A small contrastive image-text model, trained from scratch.
Model: 5.78M parameters, 64-pixel images, encoder arch convmixer, encoder norm groupnorm, encoder activation relu, encoder patch size 8, encoder depths [12], encoder widths [256], text encoder width 256, text encoder layers 7, text encoder norm rmsnorm, text encoder activation gelu.
Training: 9300 steps, batches of 512.
Rows from block 4 of the image encoder of a small contrastive image-text model, named by matrix and row number. Each number is 500 + 25 x the weight over its row's rms, rounded and kept within 0 to 999. All counts start at 0. Numbers have three digits each. After the name is the row's rms in percent of the matrix's.
After each channel's rows are labels from the 100 images, of 14848, where the channel reaches its highest value: "peak on" is the class under the peak. Only what is clearly more common there than usual is listed. The data: rendered rooms with furniture. In brackets: how many of the 100, against the usual share in percent.
# pw: pointwise conv (encoder.blocks.4.pw.weight, 256x256x1x1), inputs 0-127

pw.94 095:493513526528412519531507517509466514512507550465514489489533501506560528503491485521493512608489473526546505522496502456520527482514533499498534494516504515533526514504497508492539504495504529499468463532523520520515536492487510504465482498515511505493502528469515539517516475555496521492487496463504513446500513495456541466545487506450504507502535476512509514528496517477509485495479
peak on: lamp (27 vs 0.4)

pw.225 099:490512477505455488507514561493494502512453545523466534528500509495496482500468473498501436482510515510509528485531492517423488427514503500495484476479542531482495491481541469500505498521482500496503507513502510475491564528507507493475525556505458495464498534484526495523486492492451489553476530526450510503479526518534509506490465502476449497479534499441458431544507506509490481534489
peak on: window (28 vs 0.9); lamp (26 vs 0.4)

pw.191 103:465500417528517493492498470501480528532500461479481499515422559482483492503523491482530495503534487516544526515515476442501514528513495528544497517490529491517489503503493480500471498516516483533508498481531495497525491507519513543445473499517553471508496554513544527547502514494532509468518501505515503467500512527495503525530501452500516508476504534505474479501567456454523499484486
peak on: sofa (26 vs 0.8)

pw.111 102:508503460501461523536500461469519493473512540458527511533479512516484536497545477473542507507490524500475472519491479503501545482482459515458531524465527492470483492505533521514497494525512523474514453527516503508529485458478528523496494510478499485478461526499483513528504568471504520527513496531501521476487475519465520486478485533502514539552510492491507523472492494500518502532508
peak on: umbrella (26 vs 0.4); lamp (25 vs 0.4)

pw.118 103:512497499486474472564540495547488496552580498491493499487483502500502513486511466489489489458555489506489502478505540538506495499478515510534529494518520513493584491487486472470505516504502461475497523451480493513485486460522472506500465468491498441464507504506436531510531551527525534531472446460540539503532526464489469463477520505502512516513521486518472472516473519470497501471571
peak on: wall (100 vs 37.9)

pw.200 119:460472450564494476540477460467476475503459488487521509519534516493501501490476549477525514497485523503520499549482489494510535486483507519463477474484475478501503492485526509476473494466462489540488514495500500513514526515477452487492504482491504507420525479512485491460477530496473465502507498518481450499495514528503480524503456520453494497503547489477521483516495512486500496454506
peak on: ladder (32 vs 0.2)

pw.60 099:513524506536476468488472498518527505517511544520527530494458524499539543469499515440505506547499516505507519490487505519558502492512560506485548575518506517486490507493504505541536468496483503473522503485522537482506493477506501505483476521478505496506518469519485482506483505506489465475443519532507488501511489497508487490474500473489506502507474517442450500487500464508528535488514
peak on: wall (99 vs 37.9)

pw.8 116:514490471528519464489494503528517487475518492417465532548474505502464483471488483499490504528502547505556512461490508460487518513515517517484510472491487498489487526467519483498462482538476474496526549492485487495495554481505500547519487512484549491487495528537531493546523490501528509475553482527489518493512516488509506479498500506495461511458478500509490481515448456536523489521493
peak on: lamp (26 vs 0.4)

pw.213 100:500507510534411579529519495497478486492451505505529467455506469517569502468472480526496512540490522498496488505500507486487508498504498441515567501536519518510520508492519509522540473529477499474499522518493516477484511519496491557518512479496523470514469478515444505528498539473502464491464495476490522503514480512506489509490527515491521477477515492493467502497483487521488489534504
peak on: wall (97 vs 37.9)

pw.44 094:509509504514492455488499484500504524476496490497519512500486471482479487498482486461467488494479447498500505531495489464522495497493489509515515498541489487502520478496526500556516504525496507449513517520478478511504523504531501492503514498529541528516487533558545528439457503543509520519561475520500487501495514536495524502505477507516519481524477532488483500526484470496521478528506
peak on: window (82 vs 0.9)

pw.92 101:499493468549504496499506498547488478512534505493460497503503482505546498446462500540514515490490492479439491518502498491497526511538529459525481497510525502543484524450523567496543471544498493515513457488544457491524474531475503491507491520506489531464533547502485480520492508529487497472523475479481470510496486494519465525519501508486532479469496470526499478525483433531493509451509
peak on: door (40 vs 0.9)

pw.142 088:525515498493473516521520547477504532539500501542516505469498493497501497484496497498468523539516546501504494506477543518503548516514457435498493521505506513486499511455532502484457490538497488506487500510517521490472475499461479581461467487476490489493504481540475534544544507505531545523517503499466452482528494518462524485487519498504479512518475545555503513475490527547445513497517
peak on: robot (25 vs 0.6)

pw.221 098:485479536482521499534527487518497442474470525427525514486535490517444483495508500516495513536519538506512516500488507468486467477501479506508515495489466492499492468482489507495516495527495470550528554498459469494484491473487488527456488499466505457508509494452491438528469492490511467459521506513453514548488488450537510499520487528499535507477548526492502508509523475479510523541482
peak on: trophy (32 vs 0.5)

pw.177 109:464527545531529506522501490487546505484515521437551498496468541476518507497474507498488507502523483505541493521511513515460472468502488499548518508494464528502447495515495520505518512512502572537522497499450544524469513511512545537524486515480515467477496488505491486487525483520527556520516512465468495469523502477494489456471482503476522527490498523495531529501529510511486497508520
peak on: umbrella (56 vs 0.4)

pw.29 105:540521500518495543507495531555473526492534481509529487478486464453486491506494524484493498530486542488524544528467467478473498502492497546530513477527499473529514451487465485476490500492533492505475577520511501525489494517503509432494500513480529474498506597534503512465478498443475523500505485498493491482513510454535488487534462487518508479494469503477496501523522495481484509541481
peak on: umbrella (26 vs 0.4); lamp (25 vs 0.4)

pw.134 115:455451471492504537451502527508497484514487477465485532496489531509523503505464547488515481516488490533482512472447499513475529524509497482489483486518482512465442489533495528501492498495476475528503507489417544467483476468468526495514516440450462466476503499487520446486527502477510501531465485498478495477493495463480525504520497506509546506525456497479564519505515476453497497542491
peak on: floor (100 vs 38.5)

pw.126 089:498456489496457551529528524510513482528478553508517537468516494509527500503516509497491475527526474510488502527490438492551578518526531468504499494472531513532544486461524459536472460501507528463502514487516512504493506492546501496471541492514450525542475478484487456514491476510529506504514511492499490525480481465475482563475489522461471497515540487468511463468524440473479497513506
peak on: window (46 vs 0.9)

pw.173 098:520520553510484555464490477473476487514484493510485486455449527509527510506471428506522527543493516490458524497514504526476495450514479474436522508514526492498486530495543501506521461527543541466522480514466481511513466507490522505491522544523510526513499522476442479527562550494521509474504503528489536542516498484514522501477492518522478491515498496499486484501540514530527472535517
peak on: lamp (35 vs 0.4); umbrella (30 vs 0.4)

pw.183 083:486516502463461444473471505529482468505468523538528490438507478545496520517479493536473533514497561480501526482472521555475485497497488460431476512506488496492507491487482502476462496506499501511480511477502478495503527465522486490466480503491417521534529466531525523476508477531537521486519500563491534486528468514475554548488502520492477508495520488503487479492524497503535536503509
peak on: barrel (28 vs 1)

pw.70 109:444509535503515508476451504461489509496493504500506520495490545517457449455498465483460482500487461516485531502506524504508505476514509521482474496475475541510446552480473496489503488491485477596487521508476441511494515484492485486500474505502533487531532527497483465486493510516498471468498511454513485480488491474509527482543515507505483480496466464546479482514478458519518526511499
peak on: arch (46 vs 0.8)

pw.5 108:475500496514490438474534500489493463499467500452508442497539482503515501498481471534502473457482506501525495500502511506520518517513498500523469513480509505492480519488497526477505503510506509472510455535524522489492549509479516426532481476549527508470539564536496504532480500529482501475474456504462488485522524505538461522502473496495502503491486504483509487458492465505480490527503
peak on: flower (42 vs 0.3)

pw.125 098:498509490522516471495492484492522514537528512508462505472493501494453515485501530480492459441510422519521511481555545468521495521493503530529494485493542531518541514474514492470501486507464492542505505531537506502481478539500498433463482490492518459484514507491518457497522462500434525482513517491488493495505480503519473521527491493512523524481501524490442488474493513505450522474471
peak on: flower (43 vs 0.3)

pw.189 096:537510484519541473478488502492515513444490496498505507490485495501467521493500502470512496493480449524577500541496501522471501500505536508518485484524461493463510504505517454529522454534494502508504571524506502489496477476458486492494479502480449531506480449509472466469494550495503528499502512503493523477469502518485487479456478477441481484472465524483488507495477509482444487463495
peak on: wall (100 vs 37.9)

pw.202 080:472482504493473492478471499490496495483490481510496467496529516529515522488499512531499449558482499534519511519527500495540539467490540484511482496526456494465534516534515505482537470480556546480539491470548491496505508507500503478536549474528491525504543491472507480483499519499504479459518469509524511530494465507544478535505497472457477497472522463498511484503436483499522489442542
peak on: robot (25 vs 0.6)

pw.207 076:493535490490476494537485523526499512459441476489448479493446488496522504490485493494517448524504499544445571500477531523563521532447470500502503487506480529502534525518530477510522505514492473521525483524521498502510532486458494544561550547480497476499488537485447502497509534503505541524512485490494516492505468464484553481493470524501523520485510462511497500472492461516479495504493
peak on: umbrella (32 vs 0.4); window (28 vs 0.9)

pw.68 094:446477516481509471492514516534471459485499522504513518497455510506467513487489509547527507538483444527500498478495511503482493536505506542540512574514498517485474485518468462506541483497448478494547473478496489489497487500481522499532460450520507522505547460500500504488502490519507474486531525517484471481503484485453543519502535525493484490495501522524535518468554480461553526516524
peak on: barrel (28 vs 1)

pw.179 092:448528487511526519545518512489498464500489502603479465501517455525474449515538534514515521497498462476474509533507489512435483484527518519500519505489554523507481500516505469487526508509507505504505526529520499500484479506492488496543527505488505483503504494537498490488459469469481510468516471520492495511492460537519467474493468490479497492491496494450504483471502509441506525480507
peak on: barrel (35 vs 1)

pw.196 119:473529570533469510510518522518511469485482490433508512509424505510547575494496477512473490514516549510570516505493527463485482459485495491509525487462532485478523454499528557529489483518492541466516517504486496512496525517488539510478504497516500501503505482491502510494515480473484500530501496488449506499493492541485490474495496506484551522475470533496491464503542464485495493443486
peak on: table (33 vs 0.3)

pw.128 098:528474537485498508508489458505477538478485501543481458504452508522484521474509482535466473503487472480504459518514477508469531493504479537491505497487528492524491493507509479518501475533520484497470516488506464507529518490542507511523483489511492498478507528509503508481511489483479462536518469474541504461528532534534500478476498465505523494500444520476539475535526499493465496496491
peak on: arch (37 vs 0.8)

pw.71 121:496545402524475502498488531448498508480531503496513479523545470505465478494482463530454526515483519492472517497494490475516474491478511536497494461492503501502538513540502541484529499526518536472548492477541469511506534518452488489441547517503493520500514531476526512551481500512518497463477503514530480483525497507515468467519498524457504519524516532513513504484526539501494502520487
peak on: trophy (25 vs 0.5)

pw.93 102:487498460524519498500481523486531514512495486479487476497510485514488527505521477487486491481526503495496490495471522487492439511472507468532497490523464522497471530487487534492514477538508523461520491526538490503484553556471471480539526507518467535492529536531513506504464479518480474505495537512498507500530476543536512496531526507462476498508493545489525526457442482538480501498501
peak on: flower (41 vs 0.3)

pw.141 116:509533494508486447528512457493498479506468500495510504505523506493523462483524502487491528535512490520513510421479491454484501512464536499469546439501497493495485511459511555495522523474462558473513522505490462515491493508514527488464526529495495512464524507520496513456491467473485491475500505484523521462504491510498512527511484481455488485491493522550497512502451554469524488484492
peak on: trophy (25 vs 0.5)

pw.140 096:510547523485507484560478512442525494457556478545507499539495508507481468489505509436473491524499452534532515480506490500496490468532525531478480516499487522530448489478474529467460501490529500553471539493487505469514490520463502485522516475496481458510514485486496508518512490488510515449510492504502478516495520545523471490491476510487494503465501496499484541486536518528469524472518
peak on: door (44 vs 0.9)

pw.49 093:478489512529504485520451514507503515499499488482489496529513501440506536494457494423506552478505458506491464485493482531481474480443500491522509496535538491515494495488526525519465497519441507485502478556509505486508487503502518505500500532478521486487526467522453513528544536525485527503545516498490495531492512485570464488488501474509430491495502489496502517483466494462478462501505
peak on: wall (66 vs 37.9)

pw.163 114:535500451483494534488499455486537476476525480486524520505486462475534532486476491469476511487503463539495504507499527530451473469496471491450511491488487492522451490528510485499488524497487494554500479490480472484499486512495482469530472485530489541501502518481515503516516526506503514500508484507478506538496469518481497506467518499469475518485488477526505488502500500503521469498513
peak on: floor (100 vs 38.5)

pw.66 104:530513524569552500441468526573500475487511515479490491470538470489486494511497493496484446518489516492453546513457515496488500527508520493503526486556574493476470491523522480562527509495481482461515480507477499523506493527505500487464507461485513481485477526517443470479497508494454528492517480494494466508493474458475495506494470506494505504541473531512476455533480494519517480480491
peak on: wall (86 vs 37.9)

pw.81 106:558433476515530558517540515466452507518490487516516505495498531509495505507504545515525478508491477491481456490510514529525563442496470533469495530485461501542493495520485505496506489484522557487484495504486538492508495479481513439484536472494496473524498531459462447479466497520499542496550505471482423494473476506499500496448510489470521501512501514497526484520504491546465524452506
peak on: door (38 vs 0.9)

pw.21 114:547473522463543484550505493512446469480515505524504479505513501490508503531490553482503490498494498511482507538498514524469536507499504539505516569479493493535504481460527456499468486516515528485529473477504503475493486491430494503477522500514478538523478481512483502506516488489497537483485522468477447449502529514492523510460477508463493493520475518435464498523521504495486510503496
peak on: wall (97 vs 37.9)

pw.84 110:472455525495477454439449528514530475473514474515451466501526484508496482487522488498478484521495454518502455534513489492546476511488505438525489490499516526498523497507509535474530507504466503477530486486524497521506511536497512443496453447504524524524496480503501482481499518515496497485510484510512504517508496477444521539562515525511511505535508486532517481466497483451470516484509
peak on: flower (25 vs 0.3)

pw.236 085:494517485516476483552530523505494495531545528498492522469489475503490442446522488483487516475517462505514485512538526455526515533520548482533537477505468503484519502510516526504538477524518463485478484494466523508500510495499513495516481496518575474508448483488515470511507502528467477488503425502521506490499466498569485511499506486507513510490522476473546484500507484492511501468525
peak on: window (73 vs 0.9)

pw.218 100:481473487516496407534491479502523479480502480516521544539473501451516519450496504494507548508533528495488502472508526469484496478477498525431514517558542447502490502468508508488473494488533538494524522474536445490540500495523515438517491528495478474510498529486574528451472487509516484506502451509453491515471518447517495480462506494518518508512511517523456528503493496526525501445512
peak on: umbrella (26 vs 0.4)

pw.255 096:537518550512472504552515478495513512498526505491530475506480532495524501510498524465466481507449491490498502479489487517476517478517495462512506498532493485475523535482492510529485499466517488527545486504461524508508513514489510558513474526506495493528508586498511489471530543499531501526468515541502510476519493504504494533482508503492527553474525516479512530505459507507522541511496
peak on: window (37 vs 0.9)

pw.58 111:490501482496467515509485486464490509508498520503486502506546504507506534459470490512532497514504485508539478518507494512446506523530473558490507504488531502522537522467469554505528469499534534509512509518510507480501511526493512507474539473489488542472481526486504528500535482490493480459506430505512511473503455461496505497511487478519515492486514477546477469523503514488446555526506
peak on: trophy (25 vs 0.5)

pw.117 085:537492500524452548498497474503491495497508450480450508432480432493530527529457502496513513519452466515524513477533499487505504521507470520502517500542517521509519518466523497516529478523499490484470456478450530501487500463511470493521480505492537487496439505499489513484488476488522516498523501519519480512479476516506480487491500514546455492511490458479478476519510490499481476560452
peak on: window (43 vs 0.9)

pw.97 108:484526473505459512537484488424517493477554518469500508447543490498483534466498532489495495477488509494520476514503516469524505465458531511532458475546509489478500489505511540470531505470523484501523490497533492531469527521491488490437477492483495496507469453510497507528486469457503461514483472549449507485503509486520492510503491532463534496489546543510519459490502485455485507482519
peak on: barrel (43 vs 1)

pw.83 103:465521490455499494441522489510467492517506470505465567493487479496486500477455476566524546529516506498473512498503466480501451488479487508501524492517600498544460509493517494517523512516543507490530509497502525499503474531526507496482517471507485504492525500481489522502492491523479498565490492531494490518494537482502486477548490543480488513530545515499518537494521529510540531464520
peak on: flower (26 vs 0.3)

pw.201 098:526460490512454460553532469535539530502504549485489458499487465513498521445478490534469484519480446494474503494508519535515499534513500451507515556515549513515482558509504551491522515507492458493530497515500496524476568503487485520448535510499477500527514505486476523501484470473489452516497489519476483520481482467511483571502516522508522512489504533478534498470499496506487506534514
peak on: window (93 vs 0.9)

pw.199 111:492463504510527508498534527507492520532491500496465527490473495500470502532510508474504515455506492500476508464513521518487518523533507509503478514486570499548493476457504471529509510478510487533476525481484506500494473484519502466512478497516442558484506477460458478496505508510509504488453457490521482509488481541499526534493499466480524474479545496514444495488491489488490524498483
peak on: barrel (27 vs 1)

pw.129 089:470521517468471472492503491521500463530494527474486531492512519493473492462469522534538457479496483514506501470492455477508477473476471492531500490525510553512498518481505492519541459460472484521495484510479480476476525578510531496544513513497518503529482464505520517499519471533492467508548500537469572523494528536440543496534477525474484522473515483500495480505519500492534477517525
peak on: flower (69 vs 0.3)

pw.192 081:493500496513535531449448512512468503508494500550493501513535516494480538496507484462507476481500473531439470476543473524479537494508490501492522478500514521519577521498502497506552477496492509533511494483481541482504500499491493516491501475542481552461485482484506488516527536483495532477463485479528523465505529504486483496539541505481507479495525484518536510471495436519529467520524
peak on: floor (64 vs 38.5)

pw.22 100:492502577473491487522484497487543496491517496488435514561527521480519503513487516516515490512495495522528506512503531459521479483513501486477521514524530489521531520505530509506478496476510540530537473514498481511510479485503485440496491478507500541499471525495488496508443501487526485473532505493469533513498516449563484494499512490466503534477488498478501523469486502468493501477514
peak on: umbrella (25 vs 0.4); barrel (25 vs 1)

pw.56 099:522479462524473510498506483525484468567521470459490459506500490484498463488531492499502500483471535517494483457498548491492500532501478490502494472512435490508543522472501514536514492529504561498468499508500456495566474542503492498490473486513550486545516519513503497534525551528498492503490493484459449480514480515513440506470511483512502500446496495538526513478472518472507496496478
peak on: door (37 vs 0.9)

pw.12 099:500521534508478442507504454516501462510493478501511501548503575488492502514525488496543466462489498504477531467548560475487518490485484494450531501500570480499514513507516495495473495474523547498501472488530485479483480526472498485519507474481529528453493519484510527493478481492474466465495514524455535474525503462527517472532509492481453512474491496495446474479488522499475469489478
peak on: barrel (28 vs 1)

pw.222 082:523526509490488488529511498515532540491542518509493512529513493505549498486509518522449508473532513500436485486461512477505446505483500495512489509511519506501546514471485503536500492477495435540548494487495521499487535527511506455597491458489522504497540478516531491477498497512498453484502529477485562542497479509493481480557558496464490496465482535464478470494491491503489510494515
peak on: flower (63 vs 0.3)

pw.136 100:514490468512449501545458567456494506496529498477543507489493481480507512478520497515468485497489482504451505507502480501480524478451511550468494464495507488488479540483479556493521481492497455526506498501475458468517546499494471475496503481485530520523475501509544480438465463507491480487486508471512538470483491500528504478503527490488513504503494477489476459498493507507505488521508
peak on: door (60 vs 0.9)

pw.14 096:478479510506474524469471520535451502490482464480504521551502488502481482484488478483485491481510477529479497473485526542485542472461510503534505415502517502569473510480494504506459473482486526526536443532516455525496507530550529486495528499513560482461528529521491509478491512499522494469489530498519509486536494522519486466552482538479472491518519485496510505551518508448506492513502
peak on: lamp (32 vs 0.4)

pw.33 082:475486504522495500509507494448501514512474543501464500517514515542494510496457507483517509511469533501503500490514490511504485522494466497474475471450505479528515498507518519531476481493515519461507521466505501526509515509489520486466533497500457498521488491498440523471508473476505531541486503478521482511536503532450525502486487519498522479536517457536498514509478510523477510568577
peak on: window (50 vs 0.9)

pw.245 102:489492508444509487534501579470487513474478482497504520527514514532482537502459481498508513548515482518445506490531491522525528480493472504546512511470477505512471465508501462509496527568540504496481458482529493489534549469508499527476496517517530478500495510505520516537561501509473503487539516497482502549500476571478528482495477507494478491532506517511466459500493505527479500500527
peak on: lamp (29 vs 0.4)

pw.209 077:488466516541498529525499501538459496534509519514473466505545493506500535489487459548474499506531505486482486489469466466527493501458505529531473495513549492535516498516488519503496491454500521482518489512513485518516555553495504489508535493496502509429515483503516492469485523508507478516503460538483502527521521449498501490467547489466490504500549529501504462482505474479509525512521
peak on: barrel (51 vs 1)

pw.175 098:520516495461467485531523478504456505511528472492494470462456521524527507512494478497497533446484559491494506517517503462499437529494458486461502537509505491487523519554482472467473489475472515530550530490503514491498518523495499516517495473515538473485512507482498484484493481550509465495515505485504583533531459489519522516466514510473517532472520529511454414500518505548486517472475
peak on: trophy (45 vs 0.5)

pw.248 100:505545516471499410532497540551482526496478519454519502510466528468531509488480475528532496487473441519575495518476452476494517452512479590532490475489520541537540487564488495495567484513490510475495487513503527514532520532493521562507501508512460545506470483512517485507519497491510509527491492517472489507518486494503504507493495479474496483519500491497506492473512517478521481478514
peak on: lamp (30 vs 0.4)

pw.1 108:456551496514517499507539500471470508499502531479516527477489537511487507501506517517549466497483513487487493472514490471475547515502487477456509549505557480513521502506496489475533487543495460478536483507539535474501486531534476518452481481497504494520501516505496494489551502538492473500500500500467491511500529525480506537455495492490515501533536488494490524530512471484515526531478
peak on: arch (36 vs 0.8)

pw.152 112:490509469525468477570522561467501521470551458526531533508528494504518502513529511497493512503503456488477513481508520430484559549522532497522507538497511498523495496500495542467477486442473527500509500481494528501499509511499513491504491516466545470468497487472489481465468489539511516495506515489480471540499468494554486500457454467498525530517502517529465497511474508517459507488440
peak on: window (73 vs 0.9)

pw.86 086:448469456500478464502464478485493485491473523496502481513514501428463475502497513485453515476498509504550521501469482478512493536454515459515505488499508491481568483437462541477509473497502483558506524448500475517480498479531529481485496483511466513500521480457530489493489520533510519526476491478484501472527496512485507508528477499492514487525516507478467542507505516465524500521486
peak on: lamp (29 vs 0.4)

pw.108 101:455459472473535477547504504521532477507466482487467463538496490515479525472548547509463486467514485509455473498492547510549465487470520470473498546464549498531489502514508546486462494506485478519500514487497477490514515515527510490585532497506489479467485486527508517486486496514502472511519464484465522507510468507483500512535502488515521500486460523473498489472509503486489454474494
peak on: flower (25 vs 0.3)

pw.216 114:479460547537521509538503461496476459509487494419536488502499507482455491495508501471497462508511505484521523499523515478532480490511488506506545467507515525511503498471510484471493505536464438537486509502453489464455504485480518511553487477458538506484486501507489500532467451502537482457537504579497508526494522505504507462495512521466523498517537512465508520516550479494481482494456
peak on: trophy (29 vs 0.5)

pw.155 100:493513497516468460493496481447409513490468514508534547494463484506514481518506506536482473479505511506512525498486494496504520518491494499494470501460506489473504516494484529543492483499467504506516506517510534498494578483466492469472495485508539513486479521458521497505505468524481508466541495503520531472510469494506526477509512505510537509480512513537501508543519513548492537520514
peak on: lamp (29 vs 0.4)